config = dict(
    dataset='views of escape-time and Newton fractals',
    horizontal_flip=True,
    encoder_norm='rmsnorm',
    encoder_activation='gelu_tanh',
    label_smoothing=0.05,
    decoder_norm_position='pre',
    decoder_qk_norm=True,
    decoder_inner_norm=False,
    decoder_tie_embeddings=True,
    one_sided=False,
    adamw_lr_other_params=0.003,
    batch_size=256,
)
Rows from block 9 of the image encoder of a small image captioner, named by matrix and row number. Rows with one number belong to one neuron. Each number is 128 + 24 x the weight over its row's rms, rounded and kept within 0 to 255. All counts start at 0. Numbers have three digits each.
After each neuron's rows are labels from the 100 images, of 14848, where the neuron reaches its highest value: "top examples" is what is common among them. Only what is clearly more common there than usual is listed. The data: views of escape-time and Newton fractals. In brackets: how many of the 100.
# fc1: MLP up (encoder.blocks.9.mlp.fc1.weight, 1536x384), inputs 55-109
# fc2: MLP down (encoder.blocks.9.mlp.fc2.weight, 384x1536, transposed), outputs 55-109

fc1.134:089160110133150154118095113120160118160098111121165148116088157115165124106118120116154179110150178141085124126133082152137152113111129113195152116113115136153109133
fc2.134:135126093137114135095132124111148098121154119156162132130111140146115130149113152129125079123092131112139125124154119075164152139132138160143114158121145124151133115
top examples: Newton basins of three roots (99); grey (42)

fc1.547:094154113130135098152116138116133163087099119134129139091150116098120108139122142135157122145108132119134141146115144150121145126128147080127121167144125178107114120
fc2.547:150135142145099116136149121158102130121111141092173085070154139124121137146115166085107127131136093127153135142118140141150074111123116189108162158125134173106101148
top examples: dark (50)

fc1.409:105140129115124112119080116188148112149133132139105119110143117157091164091157122122171129122135079157129150137113117119132112092177084183108149087150115090160101102
fc2.409:106110102135137136094106135113127135084085124157175155110132151114132189159157139129121101107129146079176102109141137125132113092150111146194134138161095107120149131
top examples: cubic Julia set (59)

fc1.682:161145096178106136129119113140123133175048133105147141144125094111144142107113135152159098135147125153105079135153129094130108110139109122107158151165133131176099140
fc2.682:129085116169106125127099144081149120123103143121129125108168115110139154091143152106154145144154098130152121165118164126088111098178128179098149165112158114137106121
top examples: quartic Julia set (90); grey (43)

fc1.394:133077140112150135114107121160089142099122120110102154084128114152187113106150130137176113099105137139081155096065113131112124154161110148131138151147107121129126116
fc2.394:146122082095120139115103179116141092060124149155109156086138119128129122125098156136149107129078120131114112163117149154134131136125120139158162163139123139130131119
top examples: burning ship (61)

fc1.458:106130155099127102121107130108115128145168116173151090104150132117127129137132150113097144111130142151105109114152142105084125126087140081118108147121081192120093120
fc2.458:098157119117092122137133129059144128134115125140155132055146149098125125147124128126156135137140092151149101128119156098143104112142165140068137172145108132086103159
top examples: dark (67); cubic Julia set (43)

fc1.589:112154146145160130120127137130136126081124165129158158138064163166107161132138090101145160115101116139122144067122128113157092112158084153121122128155128130143086160
fc2.589:090160109163163136116093114143126123111086130181157128097141129137145173133149172100097110135106116087115095132132135111173147108128105106158140133125124159152101124
top examples: burning ship (51); grey (41)

fc1.177:166118169121166119145122157133089122147089121103108188110114171114110108138103161117120120129127106124081165125137166172120130107103128177133137137140083127124106118
fc2.177:138103110112157146113129148161178063161084162136105118150112121130093132117073085156098114102072141155135121128091140149154081149110150123140104122081161132154145107
top examples: sine Julia set (46); Mandelbrot set (39); warm (36)

fc1.360:121117132139098135129114153160124116140116124107124102132144125096106160090151125152147154112118111151124136107161082149097140113127127134162052164209119093135150139
fc2.360:114119097202113156072119119153128116114082129108156134100158145116122159148172159144134108142111110100130126130137125135148106144162120139174092150170152131145119100
top examples: close-up (54); Julia set (52); Mandelbrot set (41); palette: warm (35)

fc1.297:122133151121067147118116153149139128127111129123129117137126125119092110098123126118151137150155129112140139108133093129127125094132088116111116162171125100104133149
fc2.297:147107116196110158112141123154133105121082126120156130096173137107134128175151125109113087183122125114157132161113102165170133117153143156132092167147147146152102109
top examples: vivid (64); Julia set (33); kind: cubic Julia set (27)

fc1.601:114109090104115148144118088094091119120084102078111114127132105151067145123109151159141175147100137103133103133123097123179143136171122169093098146098156171140148144
fc2.601:160144095141134118125091166159159060140097106144089084075151129174137147141135182112132092123052131087139150147160145097150131085118087122127145144110159150125059159
top examples: earthy (62); sine Julia set (38); tricorn (28)

fc1.747:143118131128124117112100156102141117117165123122115108104096157152136145111137175129055168156109154108138144122066135143136110110099114099130105134119112097147107120
fc2.747:105141155136098130161148114106120163138147123149138117067142136133116163123131095143111169163123098111124125107114156073148103104128117135115158148142128127105145143
top examples: close-up (50); burning ship (46); tricorn (36)

fc1.622:152144106147147126104091154099131099123121157119120129145166156150126126137118126122150135138098139103161155132129098144136157137140174108128128156115169159086066091
fc2.622:137118153154111134139160162111144089139127126099148116078153117123133137136082156093136123186116139095178131135118130150176090128161151165137151175140166120118134133
top examples: cool (53); vivid (43); Newton basins of three roots (42)

fc1.7:126113154133162105129129114127100128168106129107161141135101082119124105097104139155132159102148140167130130118060113111108103118120202108104153125106131146157120126
fc2.7:094126106153102115157123124114099126130121158088173115084142113140116145102140126128134121148111101139133120173137123135119118145122162129112140213166138158167085120
top examples: grey (56); earthy (34); Julia set (31)

fc1.628:108127153116144113149135150149084111126075103116130149125133140071105087115125170126128169151152126093113129130091072118100146104083147143089116165143119188139120097
fc2.628:136103119167123100138159129139117135129094136095134111096143134104111146129134153094120152178104088102160145174084145125163080128112138178105118172120174175152101129
top examples: pastel (42); quartic Julia set (38); Julia set (32)

fc1.77:142102134124116098122098120128163118123131101150148131116134114150184105140152149138134134162183107136105102105106107104163137128144096134124135123121151107123129135
fc2.77:110129115128142105156111120147121120106146133141171145086147189095121136115115148116125111098113161120142142119154157124126111156134088123132118158157131118156141127
top examples: tricorn (35)

fc1.197:113101074148115143153114144116111131122129153130138114146134163131161139138117115071166121126106154143102136120084110205129108137161148090129086118136102153161158122
fc2.197:142129132164145102097164089119137080158126129109184131153131148141103096125097183078134114161093117111136118169122094130172139134105104127142105162106187120117120124
top examples: grey (77); Newton basins of three roots (51)

fc1.149:107151112091142124122102132152171082154117138141141143120143129111090138148167134151157104103138125158130093099112129091128151114133083157097194144107144094140140127
fc2.149:098137105110106122128088118085160129117112159142195109104115194132125149161125133153116099145132101099133174084126107142158107122138127126146124172122125117121188137
top examples: exponential Julia set (36); sine Julia set (32)

fc1.703:119138095123140103119160118160135147130111148130152183089149092095172128142118157140156068141113099104092133134095129143110113157145140115106110138140111167178119116
fc2.703:176134128105129133143102180152146110083135110140102124088133146076117123091122152130122156167109152123144105144170133141140098115115135156135147154158151131140120084
top examples: Newton basins of three roots (42); Newton basins of five roots (39)

fc1.305:146134132138098137158110109120137100127084120107095161110122153110131151155108117140134136133126122160159117147107130167132122110142135071183169107129137098092113104
fc2.305:111052139142131116121112106115120100189114110136123122134090121107112110152080085162135125093088108137151153089156126107150110129104098101150115090123115099159128142
top examples: cool (42); quartic Julia set (30); cubic Julia set (28)

fc1.608:137143138108123105127160113116099120113117100131101095142145144118090147129101103106148149149178085118101152161099124159109122109102132129145143122119137150134171130
fc2.608:101113112165141108125127131140142119109098115106114111082142143146130119138133167095128116188115104089138138144101129162174100147134111127132133163127164175146131122
top examples: quartic Julia set (32); earthy (32); Julia set (26)

fc1.90:133117123132145158108110145150106149080152105087132114142114164126114081091145113136183074175138122154129173134138139195089139111159118109170165178132140118128128109
fc2.90:150133136145129150129115140155132102097098126097163165150182121134110128124126134146126106106134134123153121126127106116132149161163131126164113131130158145135146119
top examples: vivid (58); burning ship (49); Julia set (26)

fc1.767:121113115136100116118096093141131115110088138109119155112141160125095130163102094145157145111159117167124076139118141149121111137150108057192110109171086111116145114
fc2.767:129083141136132119118140123134115070164129125133140129125103141122128106140094089159135146065097105164143161087121129120125130145132114097161100105157137126121139130
top examples: cool (53); burning ship (52); Mandelbrot set (35)

fc1.673:095110103151120093138159100102140151102136126104145147118140130143148151107128140112131080146127098125149152111100091133141131120186092111152170135132167123139101151
fc2.673:114125106126106090157141120100136150133139122133080115097115139108134116133139131165093166129128125118144117130189112032140123133098113138111137091154115137175120098
top examples: close-up (47); pastel (39); Newton basins of three roots (31); kind: cubic Julia set (29)

fc1.175:109177089146123119113103097160145118137106133096139134107151113062169182095122135139144119091145179113138114132129132135106134186122106153136133117184098126054147113
fc2.175:142118091107146110148124157094084084095140133144119150085119126102137111130079148142142139201123141096126137159136132110153110125118132110115148170156134131158127167
top examples: Mandelbrot set (63)

fc1.22:125173117154147132146114144118121129133147133151138121093147068149161116158127151116134105133129162113097109125146102110110130133135132095083098139081113129109088131
fc2.22:139161133152096097166095139084127102120118129090126141078186158084118136123139130124117117150129124120177083126151182125083078116151152186103149155145109088127123119
top examples: Newton basins of five roots (50); grey (32)

fc1.653:104148130135146098126154132105136092130151144112118136146112125121134099125107126118128136154108107148111134137124089119101086097128142147117137184112130126136108114
fc2.653:106099144170145135111135118124136139164108095095120113084124134134133139129088195099155152202104147099140124177100133136140091143148133149097109131138176115114134113
top examples: warm (51); tricorn (48); dark (34)

fc1.352:108136137158179151151106130128123109148089098126155110136133097125089186092159164095151117147086144116088125136152138130183166135159092141138124139091136140111142155
fc2.352:111139127141129140131094170110101125159135117129145140100149130117107130114160116121111125139108130098138169143131152161172096091108148129138090137066143164113118129
top examples: Newton basins of five roots (74)

fc1.508:133192112104131075165080116115136147145138076120090149158152129102128121169092145130164091101132136163163110077112130144136149138143116126109150146101169124097127117
fc2.508:166190146144108104120088151132132103095124146116117146071183150085148119123104146121095163123116098127190120143110140130156076121152093129137171169145143138121113125
top examples: cool (100); tricorn (27)

fc1.403:129176153072141108156109129136112123134100119143124087136115110146089092126121111112138132099148111126125126138108102135153103129175125127135108101126149120165121142
fc2.403:097115120155124146126091124107156105098134116169153115130167123165149188129166145130127092146093129084152093117141125115123072139119130137187124100171137151140142151
top examples: tricorn (60); grey (32)

fc1.24:143160104106106109158129097141134129101065148107175130139132091173069114095120126152139154115150132149147127113123135143112115120155152093127085121134136139162089148
fc2.24:124133109136107180138120130137144108158108121149177106092155131136106122134141139150158142113062116148129110131114122118129136085144145143110137149172107176128104072
top examples: Newton basins of three roots (88)

fc1.301:141140109179112102159128125078141127131150070159140171108142157114155123094131112092139196093176129125086126133121127123167132120116126107119137165148128115108081131
fc2.301:151148135142142115188156137135132118115162155111130109104143159117150133128112133109118121141128108139118091141093138099108085123139142175103115107137141114163150143
top examples: cool (47); Newton basins of three roots (37); Newton basins of five roots (37)

fc1.744:139140115110131119117138172109148130097118131164094111125117180181160145110112167115077136112120146111159170146095132141113152118087149093163105143088129132142131114
fc2.744:097124132125101086137130116109127159161129119114144120048141130149138137132156125127139135175117112110129129121123137090186097130148135117120120172157142116112139133
top examples: tricorn (42)

fc1.494:131122139153150131113142142086127106147140161133110161117144137124125147146152132099142176123100125128140140144114099087091131117112164103131110171084170158116131140
fc2.494:129137159145079123110136122114142117172151127127161118063164131105128112112130164123176111141134129148161101141174145107141139111160152129092122166137128129070100146
top examples: earthy (79); sine Julia set (28)

fc1.681:156133128108111086131109139102172084146161131121098112109146132115171085169098149109105131158146112115131066145116123112137137161122122106110121142113125087155153124
fc2.681:109147107149136099124109117127109108165122142146125161089139143092128107130067183096111125123114155109133135124159125076160099137156096111135133114145137134128149111
top examples: Julia set (36); Mandelbrot set (36)

fc1.339:146164118099123126129127145131144111127107155108127103122099119108170097100086107121142142116105102135104093143144106152126125112140143132122126136123102104159145183
fc2.339:128152120155123131132139083088157117163119125130136138105125103118113092103102151077132109177077110124135127147122120129148116118180114108139134112128174152118138124
top examples: grey (51); tricorn (48)

fc1.0:173175103146141143159100123098108164123111120138120128161157124141135109121124133148157081153112151145134105104088135158115098100167155137098072156105116079112121119
fc2.0:182114156128097161148102165149163085111111137109156138107161095115086111146138146108110117135139129148173132176121130147187138129119122135119152152146179148125100094
top examples: cool (77); Julia set (38)

fc1.529:118112113153121135110104106146132121108088168108136121141108146133093124150101096132151136104136112165118121130133132161099126135139105057194099124173091111127150083
fc2.529:126084134107138142121136117137120082151126110139142113155108137128108111121095086174140149046112097167155145105135114108097142157136127116172100110140119138113152135
top examples: burning ship (97)

fc1.423:143115134108138171168124130123127127106108129120096176096116097147146157130097109129134130147121129133111100113117129131157130147135119146145170114140164137120133121
fc2.423:116115092106136116114094127128130108182110157146128097089086127127116134123098125152123092086065107131150152096137123135156051118126090120134128111135110114159148165
top examples: exponential Julia set (39); cubic Julia set (36)

fc1.732:129156118105114143167130162093142085107140141137134091147125057097125168118136138165154110127047135164124128128129145116163126118112131102161174137115114156116107132
fc2.732:167121104153164151117129114096154104129124082123147125111163124124152140130104122112124112179120099105115121145122157092147104125115175146098125167144177150110119100
top examples: earthy (62); burning ship (46); tricorn (32)

fc1.272:086130126137152096113116108128131116109103156131109117138161127108098136116082103115127155131099151121132156163153082111144156159129112117175146110111155173149120111
fc2.272:116124136154092125141147124131138101159108141134125102097146137136181127109095140076165080152113142099152154153112123177156150094142148159135082163141206160145105131
top examples: Newton basins of three roots (100)

fc1.612:140145155121115110111113153122103121112157121172105147126131173131108126099090155156106116093166122078133159169124105151104141120116135071116131136084135133142156178
fc2.612:083107148147122074127115118156132165148084140127140099083126132148158135121136124100154108185109135088147135137122125107183138125138128114120107142134146129105097119
top examples: quartic Julia set (61)

fc1.208:122126162137131124141112156140111162135160138169131135128104165078129148115086117112136113131100130155145155106115129120157078132120162132147121121131076118137112130
fc2.208:066121145145124149161118146149138130083092140160105130099164096113109162128120129113105124112114112073100119146124174077171157091145112131119167171104139143127112129
top examples: burning ship (56); cool (38)

fc1.558:174099171098115127126132154111164119137142130105143068107151096097132170107134182096147139121087092130100136123119110165158127134102132086126100128145087118148134125
fc2.558:143127127098112142117115130103139130100081109119176127076159152119107186169114127120114139150117105155136086148145157118168114129147122171094133164123156153102089159
top examples: dark (71); Julia set (38)

fc1.167:167127130150112102168149136130076100117100115160109146134097115145109133127141091124134182136091136117128142128128131115150099154154140071121116164098129100172130161
fc2.167:118105146160099133098100140168105119130159113146133132111135072136145169099181193111132115143139136078134111122148127148159125088158134114149160119152108146107101148
top examples: warm (66); Newton basins of three roots (41)

fc1.645:140127158162105133106142145088118151117114119125125169152156150137138123110096087111128156096136135148151163114154090121144145120135151121141114141129148203158119114
fc2.645:116114144137083121160162152138167105167117163097147094067161132116179133116125130124135106127122139080167143145113142150149136112143158143161140158142173154162129121
top examples: sine Julia set (60); pastel (41)

fc1.531:141147109117128133123102123127133134129147157136136079146152129128139148114133094114195151144074139110100106171074133150132176170133126069118097147114083103124129097
fc2.531:133107094159148111144144109078105075120090143137174114141158142109133127148078133114109121172130145100133122149118127129152117144136134123131114150131147144138099107
top examples: cool (48); Newton basins of three roots (47); cubic Julia set (41)

fc1.215:123129146131125150126124115139111126112077129100132163151131146131126136127104099139157142093102136175128133161127124203099130099124119070180153122139139103084117110
fc2.215:132069149104143147110108139108152094173117095125131099151094128141091117117083079165124127060104093163170145091143129115114154141122112110173103102108093118142151129
top examples: cool (51); Mandelbrot set (32)

fc1.656:134151103152131125126143160116111061140119123092124137161116125084116142135120132114124146192102143107142138146109102125141169081113151098103113129126122161094103065
fc2.656:121086122178127139150133125139129076152105107105125142092147129136143131121088187090139114190115122096148133146158143121181089135139123137106091183137176156152102137
top examples: warm (54); earthy (45); Mandelbrot set (31)

fc1.623:114115152120138116126124121184108122124131103128139160077139155160120152098165084136198137136111142149132128102111136125139118098162118140131143123107136074147151091
fc2.623:106151099153143118100079125089130140103093125145126143094128149116128168118147160143145091136120134115159121103143112126146106113130124110203135123133097120126118134
top examples: warm (33); cubic Julia set (32); sine Julia set (30)

fc1.694:117108144130095111122149132106113139120135102116121111163106180154140139125101091091140126121118141115085190139105107147078097140169115120136125092102156129105132142
fc2.694:083120090174131119138102132125140103105102133113119140107142147165132147141116172101109127172122119104168134136122138107169103144121119104164159164139144144170133130
top examples: grey (57); sine Julia set (48)

fc1.350:117139119126107136125095120162128133157113157155134167162139130110120113176088137167185076126139125143134101134102113110119143122147086110099185108154130092118137156
fc2.350:152093105127079132093068122115145145119098141085140129101127151126119149126115179155141138160161127141117129116173130114123114124179099149107176153137121097137119156
top examples: close-up (65); quartic Julia set (53); cubic Julia set (38)

fc1.488:119117158106134125133124136103166147091160174119125127139080146146119156142116104089128113135101156108124139110062119118134099130160094141134132112134150118119124117
fc2.488:046133130186127148124104112143143110113079151147137160098132115138108180133106150128130083178098143088139119137101143100182140125116106091139148175135125106152123132
top examples: grey (44); Newton basins of five roots (31); burning ship (29)

fc1.147:110141165124120121134108149126129116091124178094124141120166101161144151071090149134150108099091133133171134126125137128145103165152074111177109152132085098159095088
fc2.147:108136097133124119134123135111117142109127127121085128098124128113142085112075160110118185138126127117104087180130155125179079114110108133123118108141123130091132131
top examples: pastel (55); Julia set (42); cubic Julia set (27)

fc1.713:140138133131088141164110119135115106106114107141100152082111149113125125163114147119090149169164137173138110114076140151160107129138149074154156096106103106127117107
fc2.713:129072138141105112140103102097118113193122124121131146114104108102130124152097092154111102120100118111165153073131126111153081114100120127158119100132120115177126151
top examples: tricorn (27)

fc1.72:125098130110114168147100104122122163167125119131147095132149137121122182157120119135134159116108104151114132124138103075123134138095123105124132134134132143175134125
fc2.72:165158165142109132101115136102138126158156133150184132067134129112135144160117114132120167162121114128146114134126139101127133133139128123083147157128131096061126130
top examples: cubic Julia set (41)

fc1.47:167100161096107128113124131144110136162134126144106126115114131158136142101148118142184155116156132154129108079139133137093090145158144121124128104143137088139131122
fc2.47:105142097146130108098107142130106122087110119149124180097150159108121170140137175135147108128118150101155094109151135134131097123157125112199124128142126130156137121
top examples: Julia set (58)

fc1.614:163107115165084115146151163156157136115130118089128098119116142158145108122107137130160140137112158161102121137120089130137119148165077124149140125123127063118152152
fc2.614:078139106153135106107107116106131129112121102131089179107132130134127145141115178123134145179110131111115123100141096104125108136150080102136129093149136104133113132
top examples: grey (53); Julia set (39)

fc1.624:120174088144162121149114141115099124121097137132136115140127071110174127177080151135167110115127177139111118136145097112131127154138159123116160123100147108109106106
fc2.624:154147128157088104147099133117121120124102146080098134091182133110137129104113159125109115134122141095164099137141175102082079117162147186107154163152108092132113113
top examples: tricorn (55); earthy (40)

fc1.400:127138116129116105135086124112157102112089192137147089142140087141095158131113118140164116109054151109118139135128089098126136113143130114117190140168155159122083142
fc2.400:125089157156088155156127140110155112125119126162151109123161139115163131109066148110136116161087126119175144142125142129136136128156147149112105158109191145132115115
top examples: Newton basins of three roots (70); earthy (45)

fc1.725:131141179133127059150127119130162130130125144114140124136166124141088111144120144120102131128134120158114115106143095116122072127160157108151116104110102116135140135
fc2.725:067145179131085158129112113113144116164123139134133140089113121113089150146086144124148136160069124133128099157125140108146098134156113155106133165162170138156081093
top examples: burning ship (27)

fc1.181:134174124155106115154119135139095120149155131111146131150158107113162123152102147147164124126109161076077109107127125135123123156131141086127158154169156112149090119
fc2.181:166130135155116109134096164085129094115156141107123118101177160079144143119116125132096132139114132090158117151153160095090100108141134185114154146153105068137143092
top examples: Newton basins of five roots (45); cubic Julia set (42)

fc1.246:093110154122093120164160143115141119120116073188137115116136166115126097107147112100115180116132139099124152160121139129105151089094156150141121143093142168099147091
fc2.246:100120125169134111120131123132117129130099120118134115082135131121150148111145172117139119183123121115134148162129121137185113142132124132078109166148176149137128124
top examples: dark (85)

fc1.320:145115102112125134176116122119161132096096126101121149115158132125133154112139117133166099095077130132094080123171085155126114132153132118093134107125146094148136143
fc2.320:134165062112127126119110126075127132135137123118160132108097129139107143148159159133115127172127101128120132111141099111146129120144119131139114097119148159133145177
top examples: burning ship (66); grey (38); dark (35)

fc1.183:138130142122179131145124136106152151116145151138103153116100174159145140128145139146112128177096142142140147117054134111137091110159112132155149104172145115131108136
fc2.183:053142124176130127144124107139121129110086162161158136097187123150121192124133141105129119160104163087145128145119148100181114126128103116169154177127121142143109125
top examples: burning ship (80); grey (38)

fc1.532:147163112126156122149090137158135137155111152111153147121148155137105155150170137110161109120101151130108099133135145143176138134149132113142152158108119147146122116
fc2.532:138125116168165121143167152089104101138139103135121124100122145129095104114183111119106148119115156106151131150146141113111112111107134169160119128082122144126092103
top examples: pastel (49); Newton basins of five roots (44); sine Julia set (31)

fc1.401:150194132094110095122156155124181127156151105131135137072104128154158114105113135126153114091136141178128114116135094104079096142147097111130099141084182098110145103
fc2.401:127115089132147118095105150198132126160151101110118166095178122152137144125126143130116145138097128141131133132117131070157087146159109100140131140105119133148155106
top examples: pastel (98); Mandelbrot set (47)

fc1.170:126159136078080133128130153139155155125117127156117130140137115160147111139149166125187143116158125178124077105147092145143115146124084155109135143136142063161136148
fc2.170:109149071159149096096081120090126119105096100152132172097139152118131148134146180136140103134100130117165112100154120112117097142155117112168124130130131162151117120
top examples: dark (45); Julia set (32); cubic Julia set (28)

fc1.298:132184076157118174132123116110136141152144117151129150108155090138152106172106152134159104142122166136125143138169098113122124138147117087120121112093092121114097119
fc2.298:138161131135071108153102141118117119118102138103137156092177157109117116111137161137138129156137123118172095122169168132082090103155124163104153157139113090121139108
top examples: close-up (47); tricorn (34)

fc1.326:105079165099115121112131122145083158083125124095145162078125133119132105110156151121160118139165104183119132062106129159134142098143126181131140109115155096126081132
fc2.326:141120121112148097134099127121093167100101149163114145078139153086127129137114145159121080108122129099132149074150113103148116134129104130165126131157145116166136142
top examples: sine Julia set (52)

fc1.142:142158129142155135108187137135125118117144112149113131102152188154103131128103119101164147174125134161125131147115129164101142099143155141123139116076130130108111085
fc2.142:113134098161133148126139119121131105115064101134142147085164144158122158152125157102132109176114137116161121147106135123171097130144109119191143142117129162137138123
top examples: grey (42); quartic Julia set (37)

fc1.126:132188091178182136133117143105125114133129161121146139106120083137175111186086137130125113096113165124089117158138108107134116163120177147075139149094150110090143086
fc2.126:156153124158092099153103157091122126134106141087131127080156136091123131111120153125127118147125140104173101141135191114081085109165145187098155170147122088133118120
top examples: warm (51); tricorn (39); Newton basins of five roots (30)

fc1.157:153109152127129085158137126147099124145096128096126134112081126103149094118110168123099124139094128128137174121105072110106107135110173126161140134134142125126145125
fc2.157:106104120179137121128143139156131109112081149117129130108182141136137128149124144122115141141114124117127111163116105132148096144113101114163095143150138144133110141
top examples: Julia set (43); cubic Julia set (31)

fc1.46:115105177122171158106144150160122135135132111140158169087134108146146075126182121153182134125133132159091104095142148153131126132145115151128074102127122124121138152
fc2.46:127148107095167102104117144145094118090103155162142134095153174072127126132086141137151097127117126127093132100148150128158105134120130125149129143148140108149135144
top examples: Mandelbrot set (70)

fc1.87:167170132109083149131145172131140088138143096127113114110139127133113126137129079145164133132129158145141132132139111115142089153130136156095108129142111139143124135
fc2.87:135134095161148133101110137148132101100085114103114148081170154123133152169128177105139096182121114087167107144114139118158089130150132135154116148147135146162113116
top examples: pastel (88); Julia set (41)

fc1.361:122180112135143136108138112089155132134156139147146121113139123150150119188084141134132126112120174121111135131159121103115148158137134085096147141078127137102094122
fc2.361:148152133137081113144116148102120129143111120103144151089162147099123122116137152145143127167152116131174091130155178113097098103156135158094152168143114083110133132
top examples: close-up (48); tricorn (41); quartic Julia set (39)

fc1.60:109124175109089124149094132129127114108145130123150062110123132119101106120152158135059128072142151109131124159131129148101097110092120104105111103113110151134118155
fc2.60:086120122122080113127130121056134137118094167141133118059143133127111141123118121142130118166116086133134120131111148091184117114145149139088105177151119150111089136
top examples: dark (55); cubic Julia set (31); quartic Julia set (31)

fc1.280:134116134126143114145088156103133114180119139115156113126131104135123132111136131119155130121130131137087095148143123144110135178119103138103117174123133165120102128
fc2.280:144094124165150131149119139094101100130118104100145135083117105126128125126132135099151136116128095142118136147077157152159087117133175166083143165108138158119126113
top examples: dark (61); Newton basins of five roots (55)

fc1.436:144105134135166135123121140125101138127141150114096149143157185134169118116111161152118160158121125111127173122092129149114113075138119128127110125110122094087144101
fc2.436:086117137177099128185131120138112170117103153149125139083164142179125174124131110143113150173102124099142134144115147084160111142133098102168137144123140160124127131
top examples: burning ship (35); warm (33); Newton basins of five roots (31)

fc1.710:127158119112136158125147150161124156119115111102140115140117143128136151147131115138173121117126128163126137102125106146191081103155107141078125112156116125144118176
fc2.710:149132107161141141096114143126116118101115105115104143072129136145148125182138149094102112152095062075152110110139143139153131112133135133141132118127121154167132137
top examples: Julia set (49); cubic Julia set (48)

fc1.580:149112130142076124137133125148170155120145082087097109124150151139116131117135102130142129152112165131105106118123128130131080123152081124139126095124141097113144175
fc2.580:084167090189137109111091127100127124104111104124084155117127144164121155132125175131127143189102137107120130087116097111137130118150115084118153123149112109146104126
top examples: sine Julia set (53); grey (38); vivid (36)

fc1.465:105120125128158107105123116145122161120140148133144132144176140108148161093081095109145147125115140133133152123124115173137162145106122118177114117120127152133122091
fc2.465:134141120151109123131160117136146132134093155111141089097143126116147101101091153120166103153129137102140123160090135191150151098141146152146085163115172142137119136
top examples: Newton basins of three roots (100); pastel (40)

fc1.239:139137164151109128125127161153129109131123136101116091115138141096122158084134120173153146120120118148121131117151094172100135126119121142159061167196112097115145130
fc2.239:123124096193110138089114118140112133102080134104146149094152146108121149148165158144125094149119106095125121116123131117151103143152132135173089145162155139153112109
top examples: close-up (55); Julia set (51); Mandelbrot set (38); palette: warm (34)